A small image super-resolution model, trained from scratch.
Data: trained on drawn branching plants, 145000 training examples, 9.2 epochs.
Rows from block 9 of a small image super-resolution model, named by matrix and row number. Each number is 500 + 25 x the weight over its row's rms, rounded and kept within 0 to 999. All counts start at 0. Numbers have three digits each.
After each channel's rows are labels from the 100 images, of 14976, where the channel reaches its highest value: "colour at peak" is the nearest of a few named colours to the mean colour under the peak; "responds to" is what is common among them. Only what is clearly more common there than usual is listed. The data: drawn branching plants.
# conv: 3x3 conv (model.decb.0.1.conv.weight, 192x192x3x3, each kernel summed), inputs 0-191

conv.78:506511512521486524492518516501505491499476552524515470496480460496515501483506520520504517476521513528508486511505492529481489501506491495506486461499456509507479479465566523521491475528475511479471467511538482470492498533507476496516545491518541545484504492514493524511508551518522453458448521501520501491493504489492481534494517482496533503510525486486530514456433478490483535503582507521464507504471511523498512482530509502494515510499474514495487526461536479522472470497497491517526493469497504492500492482513538529513454475462494517499504512512545519527487531546510374524
colour at peak: pink
responds to: red berries; wide

conv.116:513502498508481513476496468538490528486532519488494522494507467506522516444477475477482514484512483507496481512482487522535424503448538490523490492480513470502518512500489505467481520538518528499511490459507431479481525501490513513496515531508533511458494455477466555467493505532508523528520509491561491518489517509499522483468462510472516510495502492482502503507493526531442491485523501496465505523495463448500517498547481473496525517494515497516460514504507503529489501472476480511478450428522550452493511505457431491511467484454471485492469482509515491472535494533516501482
colour at peak: brown
responds to: night; white flowers

conv.103:485468509510482478499508438432521498535486500496490503501479533518369522486505471489495445512472496488503489488486463454509476487473481485485535458472473516495443493494495517480491479454504486517515483520517498483469477486506505487497500502511513507508503499513515537492496493497518480482471506468498475465493404517501494511482492518495449499499508512489500528482472494475510500479498505507493491514509473472482491506491528510514482498491494399483511480505501501479478518462512496512490521510519514502475449498520549477498476486513504472478452484483467463508487451498484480479
colour at peak: grey
responds to: leaning right

conv.57:518467506459523539493451526514509499463511508481515472524522550498523471513478473492490544511517472532516483498510465495500495459548468475486530520523492528515554503498463506534544506528477461530479524519497510501507500485544564516506478503503502507510471518490466472505469528481489453474532516521482474451527497536480478506518516506521516454504434507490506539483491471455511524499539486505477473493490494459531491467464498472505517481493516457510508494438487489531508535481511501494503497506508470483494503502548541486490532506519492508502543482491522506500442451492505462532
colour at peak: white
responds to: white flowers

conv.39:458486558508498502453507464482495491499476489505500527477481555502398531448547496464513480509466509508513483484480498461511456503465492478504521496485474496506481502504476481437482494499504464430505475508499504486468499480482506489487491508495511503480488504501505497479499491503498503501479483466511481475486417478520489476487501477505481488499513487523490517502506504486533471509483501446497512514468453494486492535551508508503505505479516443457524434496537482525501518481504478501515500485492499496464473469441484465497492502511495529458497478496470440487484507514451482511
colour at peak: grey
responds to: narrow

conv.138:471479487497517494501446480475563508454483518510516527489500513526504512473507460480502485527506494501506510471497544463508523526526484480521458426523501524429487457505489553451529444444476515489494488514492539481490472509501492489498473471489525483479487510469464490533508499483451506477493497527489449524481453513500518493466472482474513516518463495495513535474487519518519472492499490496465491447545470532476495521452451478541508497509506475497476495500507498506490502486497532492490519556520532469478490491501487517454499462525474511487510506494497499470508480519472532491
colour at peak: brown
responds to: leaning right; bare

conv.98:495521491522503496510499503485517481486491526490498504491469502484494483501509487507489495516470520503482506532514462510438486498497498482506501400523483493461490502513511499500536521508510494505485524495552486463472474494484452498507513496478539504516479525528502501499506535544502440495478516490492470563467490513527459510469498499492534474495499505467479508486438499498500550490417488502482477504453496486517512460504511533537494510506489484491500512474519489482487459504511477510508503485513472468480495490483516516512439446478511527499532494503556533492468500514506391497
colour at peak: grey
responds to: bare; narrow

conv.124:473473522542489426510524509494456486461493470506510477509452493483526526504533494457526448475491493484500502510482475518488496507476472462456439444490481498492497485527485456472522474523489488487515462491483479474473430477476509483490481466513522489495474510510488505473488485487461455479476492504528493529487537511500479496467504497497454475503480514487502453501470486490466503452492516469491472471523487547479505499548497485501522477501513503468505479471509448487495537547475512518502439506547477471504471504470511518497504473505485463497488476486484494452503486511537536511
colour at peak: grey
responds to: bare

conv.149:425467405519487500499508496512518484496482466483468507490501503506476510481554499468521500505513484484493486494502502525517520479455469490562462472501495497513513478507498409478513467472498493549511515498481486485460473472497473475477475501510484490477483504495502513494497502493491477501477494475448515513461509497485484506472445509523466487474506502472541488483513494510498522498490479452509508523478523493467479486519463511496496468502503497509441513458476520429514506524487484466496486489430495484485448475470507548489495495489494496491458496490554507520514504479517520518
colour at peak: grey
responds to: three-way forks; wide; bare

conv.117:465478486534451475517486511512488479466538507472476490516500488514488563521521475471488538507517531503495521499500461518483515498432482489511463471521458509490481466493467565500472530477512485504526492522506491495503472549541486474488489475522512452539507515469490491464501509493502542533505518467475483486480501511499493510518492513537537471558468523505488530538468528474508490482457508463481503532459544497501487494481471523484470476466493504484545492480499535477508480495490523512512485500500513453468480469467496447475515498474452509477495466524540511508470504555481506489
colour at peak: white; pink
responds to: white flowers; leaning right

conv.2:503476490478480456502497493496507474530473475510496489485509545495475529494493471499491477514563518471543488500484480512478501512503518496492482546482500525474521501509472535472478469560491464528494458466528494480465470500510509470491451481441506497506480487508499488506513504532445507524518519502546470515531460482505493524504468540483505518499487503505502519506504460546506430470490493493523461501518508528499500517450488493539508478497505486459476477479452503506458524469508520541510520497580505476504489468517484473513518450511482524546475471491498469458489492462480461502
colour at peak: brown
responds to: narrow

conv.17:471497495492508521492492496484494506496482508501510484522526527504519479532496482500512536505487534514518479474483490466509466525570496494568538573511478493499492477518480473493525529466512486442465478467508474516492497485521517503554493493519482496521485498497534461506527577521515442502490508486499489458485478433511498528489510513494463477524486518528487511465526470512521521488513503454491486521446502468461515506516516535504517513477467517477502515483508514519489521492534519531497505500481526482494487486469473475563496516527435499471513483493518489512444504452480485459
colour at peak: green
responds to: drooping; green leaves

conv.141:499501475574515496533505504518505482539474522542468447526529544482498495522512538524456530452523527498485462516539517483519482503496458476498522554525498494477486450556498516525529526468512536498445515513521506479493504500509492516506519493483506461497462498534555543460466508504535510518521487497497484485497531526515511538492514508498500485540506475519524449519498515470509456507494517544505505493487501554505536485521495483506495485517501520501462514533534523499531442522498519493465525509474471488484531503509517471499542474541477501475513502461522524495507519507515498544
colour at peak: grey
responds to: narrow

conv.3:517486489506517509498478502467494442520442455517515450538521516508517470506486504555509489522478518498449488451509475524432494514518507490497529498516485507455481504517508499506520450474441498493541487493443472506521474519481473514521485521533517552497502460484518488492493479495450468493454497492506489513510489491446460475487521465494518478524463540474474515460471470507484502508460490507479500505540530504524465523489454480517504484516476481466535516471525503497494481511468516488510501484485533519499500502536487480502502490499519509500492492478527470482465486434504441494
colour at peak: grey
responds to: white flowers

conv.108:491494488494511513508481523545481521478499493525447505485508542509511506465442467492495510481503530499498460475472502405530503533475503496510530402498488466512493531494480462469460506499481508486489473475489480507477486476459519517455520510507550496453488546508518519512510477503497509497509469502563518507531497486516464474526477506457503531476475506491445494504503509502496487491494474471498520536488474487471498522519499472502506507495476529453520513501514488490466504514498498486498521535507489505494513518491433483524483510444478525441493537483461479480518491478521507504
colour at peak: grey
responds to: three-way forks; narrow

conv.38:492482497498486483460504493527477483482549502485493543513479512481499502510512469499508479464453486489521524542474486495492485476496492462491449461481498496466486480503444504506481479527556498505486527500528527474512498480503534454483469482412450479475503546490504459524494515456506494479573509497492512467527517479479476511484518542509501490500501489565517506501481475473508500495566533502474504518484508510475507523502526474494507502458523513505507493499442498508486515495487517486505508516496510462497472500488497518479433475450497495506483488481468504440532475548511466487
colour at peak: orange
responds to: autumn leaves; night

conv.175:443496461506497450506484491438469506503499509481482529475484532525443499468485467488472469536458513501520455461505473506477489493477472469481477487473480483516467485485486461455507497513514471489512509465467472499469487464467530480493491514500500482471499533529499497495544504527536493506480494500514515484492491480458492460502434507484479525502505509497508488490466503458451471474466522472492451536492512500505537504515507502498497473492499483494490496483504476438490528486469482492496487532470488525477460486461489497497483501479482476461427468505491484486505460457480481436
colour at peak: grey
responds to: white flowers

conv.41:517511486481482508543495492463477517505508466469530537505487554530487479473502494480489468506506552490528437472522464471532470470475470493490536473494511473471522503525510491463512476555505469529479535473503483468496503496494500506543528482502512448499474495546510538492470493507515486513489524526466522473495496514494512510491454517534512497481486481528448499502539505482479459500485524504475485521493518496490537462517509547529488502538457490545436464525465494495473486511506531480491491528502500497466474471495446516506521512527451472507475485533508498478463446493486476478
colour at peak: grey
responds to: three-way forks; white flowers

conv.7:524499497467482483515470485548465475490485485555517468508530515483478474473494513486491492487521493510542487490507457474469517507496508491521520492504506497481505491470474469481502468505465478473516542499508472499484457500473514488461498473481489505507465479477496515524503526510523530514479492497487503515503531498500506488474482500524444487516494525501527526475488462494448539494515481481506484515535489536482452461491476454489507475489472480474506471451501449475490559477464540458499439510455514489510527495490447473444526471487501501418498484459472459470470508492516510474
colour at peak: grey
responds to: bare; wide

conv.63:490490510525496500505506437512500506495484482516471467447449493500474495477490497512508448481556504474506541493475492506525558508471461546494477497513492518501523555482461517490489504499465492504522460500479512513497491539498554495467471482498468498448513507525448528518496521523469537515528468522539499539496509482556481487446519503490524481511485491464513513556517517483501472510478525512552533508517510525473484517490452490490469501466493481508459475487478507467501467483490499497475495502516500485536495469489512507487442485520546465504478499525497503493493519535515558525
colour at peak: brown
responds to: narrow

conv.106:488495472516510495494475478478484490500474516437491510476482547471513516446523487490480501498506503517500466496484486443525454454498472489533531496485455510499496494489497509491522474489511473522512525446523499479498451526504512490539473480525530508488489497550491544489498486504525490456497543491476491462457459482505477456471430490449490488513515502504484461487466473485466554464518495490477518535476505449478503467487530502492496514521502490519452500509481484464492513485453465478504493534493481531496514471462488469502498483508501550524530505481518481505470445483474500465
colour at peak: white
responds to: autumn leaves

conv.101:459530528527493497481490489512475492492522487461510522460434495509484494495516497465565504542507476495506493518462485470436499427534455474546518451473458516499523477482486508506461485464499508477513508483512492507477490522485490478515464493501505525472510497554462515500483439499516468449534529499516490501460489487513483486480503541485494499531501523495476516502459513460473437467501485463470505499478494476473481518513487489502493517486488492528458531484485489465447520486510491504508520488482510482509501481485484534520467486493471486467480498456519494449499475521521531477
colour at peak: grey
responds to: autumn leaves; green leaves; narrow

conv.109:470501507477509505444484501510505510495494487513532496511462528545481518518494496493482469510443553493518488504523513515499473538478483496488410474473522451506484491528493457517491492495473500440486528510485492490483477454497452514536456507494495509458507518507530498493521551487488475535479500490467538521502571501463498516463512522488539531463508500507475474499519472497527552489529506463533457472561485480490487487493521530534469481498499517505478499471517515478521463480486499503515514488485547498481475533496552487487494524485493487487486461493465465509472507502487494487
colour at peak: brown
responds to: narrow; leaning right

conv.121:520477505525475494468505505490494484517534496531500541499488522456484515493503493486497459485427482477464520534482486470470514488400490508489527406452478485487455514500455496481488497469472510492466491528517478471499509490485504480483519496458517502530498498478492499535485449496518558483509534495504509460465495506485499467493489511489480513511525550491494461516499472482508475490476449492447490534503492505501478519516489506506494508515485485477513501492439515480447494488479513484497444554481483485497487497520513503452489466501488501505489510474494498480521484541467495478
colour at peak: brown
responds to: three-way forks; white flowers; night

conv.26:516506490525449470504510493523510512448506499526483487505474488479467536504548461490502464516486481460504454516489470510493464492513492472493457515456491479485492466533488465490505538478502481513519466434512470485474461538502510465496490473477502476503471496494472486480514492484490491473458477444547501498483422447471488487498511486507519500478540520516528525509495505522436456515504497477505489471483496529457481480516541503537501518495493503480489494468507475486498478474482516495498490500591485467466498497492542498507499501487498484432459500482484494494477475498493510492
colour at peak: grey
responds to: leaning right; spreading

conv.181:514511513491503506515506513525511499528479436490494509517494511498508495533467488471543516530476521491482484486518519520530523524490499571488486435516518523535496496511458472519542512460525495499467481501439473508513492500485501543564517482528491467492501489461509517514514428592494507482457515508496487503482518472525469510495543499481523498517520506466483485517503463522507508486515506504508501570497525500477491510511466501500497491522475510523492518514499502494507518478464513493455510528494506490506537485496496494485514463589500483484489482495498526484449526525464550511
colour at peak: brown
responds to: night

conv.28:489459520512508476501441499466530496504493491489477532506485489459474513540453459532516506525498471485511466554522504466454520510501479459487493532451468479482442487556494518498503512446522524441511468498543476486486495516503472525473506512481513443513491507479475508518494424503499475466480463484523495497494482512486503500521502538528483500511487513503523514481475498496502429481493451503487474503493518517538515514478491465518463496490493490488473505500510501473484507504513498509518520502449477489423500512507445494490504488499495441498480493512510516530475489511488465470
colour at peak: grey
responds to: narrow

conv.139:490458522513497536486498464460468487518485466496499524494498513528443509460472493463456467498481455485535484500495453524478490498490509471475439472494481465469464462509486504510516513486489489452520501521490513481490443455481483479498496495515535485494469514476493491510520457483526482474496504482503470503485511482488507559463517548492480495528502473501496502506459517497450461458483488500487498515505462514507495564468541493514498465502508420483481520476484516523471484488507524523483483502503525494452460513437455509479492486510473488480459466477483491517492498505477500515
colour at peak: grey
responds to: bare

conv.56:533474521467480506483483524444534494522508508493504498536528532481498494505551481489556504499459474488507483535490483493518489541544508494535534534474499532510481494500480509512511507489473501467450528484487514471469495457576493500479480479474471512510490528435491533491527527487497481468474484504516511476505531524469490511521524516520479508522478520545448496461489451519495495547474486543474490501471523469500485464530492499535497483485508486497517510470518504513484511483502471505490508479519510495527510508548476516501471513547462496521490516497482474484437549444469461494
colour at peak: white
responds to: white flowers

conv.191:530471509511473485516483502521525487505505458507451450512475457544481499489529484455491471467491484500510509460487498530498476496480483495487395453494497478505533453504496501504478535524467511442509513547469505520512485503493459491480466531505521486475509492467528546479521508500515464509484480500507522529509516529503500519457530546508518517488542462514475486510480510491553526484505462535501503517491526519468470524517493526458496460484493525519468510523490515502490485515486519497481505496502531465519537510481521522490509486473439497487468478489507532464467509562516499514
colour at peak: brown
responds to: three-way forks

conv.74:478499512513490502490491460484505509526514513472535554469503510497528489511506486479504475506512463506497472511492501453487505467501483487573526462489483460460503506476458520524487465485487528491476504511537498492482491513518495524513550504518477486482488501464506522473463485487492493464567509489520538439505486536502515525495506550494477479478487496511516471488557502480515515516410510498418511534491480470456510481487485515488497508531466503524499518475450475503494513473512485482499521524498473450496496486504520497492478504508463495490471468498474478466467496485527572486
colour at peak: pink
responds to: white flowers; night

conv.161:493461496479541501473460463481458505515523522480529498494499524497483513497540476484489457496474490513517535476506505434480522493530491477522520515527478490454479530489495500484489478489535499516487536489471493496502487489493512501486512551489538462465488501519512479492491609532502540553566516504513499443515496482520493494508468451506492471487483496493498495525566513490478492483494515482448505546489473505518530510486468537499494489516462492496482502486458494468526521528507469491507514519516464492484467484472518506465483507506520525499464492484494456489494457476470524459
colour at peak: green
responds to: night; green leaves

conv.83:525503510493482491489479491458462478502485528489510501523528569499529486508535492518519495529479497489491435499508496459474522473465523498524574463450473490457472463467491484543512486474488501517478558445498490498508515547506490528503514515510481494492470494506480513496484484501514513514519493533481540488483518493487483441527460495523517492503488499520466492484503475517478506515521497471462491539487554481479529469511459499517503522502482496485494512492506531456491477513493496481479487529534478496546458494548500489529505509495503513510498486468511503511462524498426491416
colour at peak: grey
responds to: leaning left; white flowers

conv.122:461515447520484480471483488467478479445499446522470500519467549489515495491516496497507476539496472504536478529507491519476521480470492500470494516476477534497502487518491500521533470489472478533477475480470516451523503487548534484500440456449436551499467520494479484503488522518477478493493499491499511513463452501479462443521435497471523491544524487521525551496478491495518532497485480488492485524526483540498498495508481484482504496497485495499515483475511505462529543492509512525481515533477475503484491482469543491459539470540487494479488498483510517482475475500498519455
colour at peak: white
responds to: three-way forks; white flowers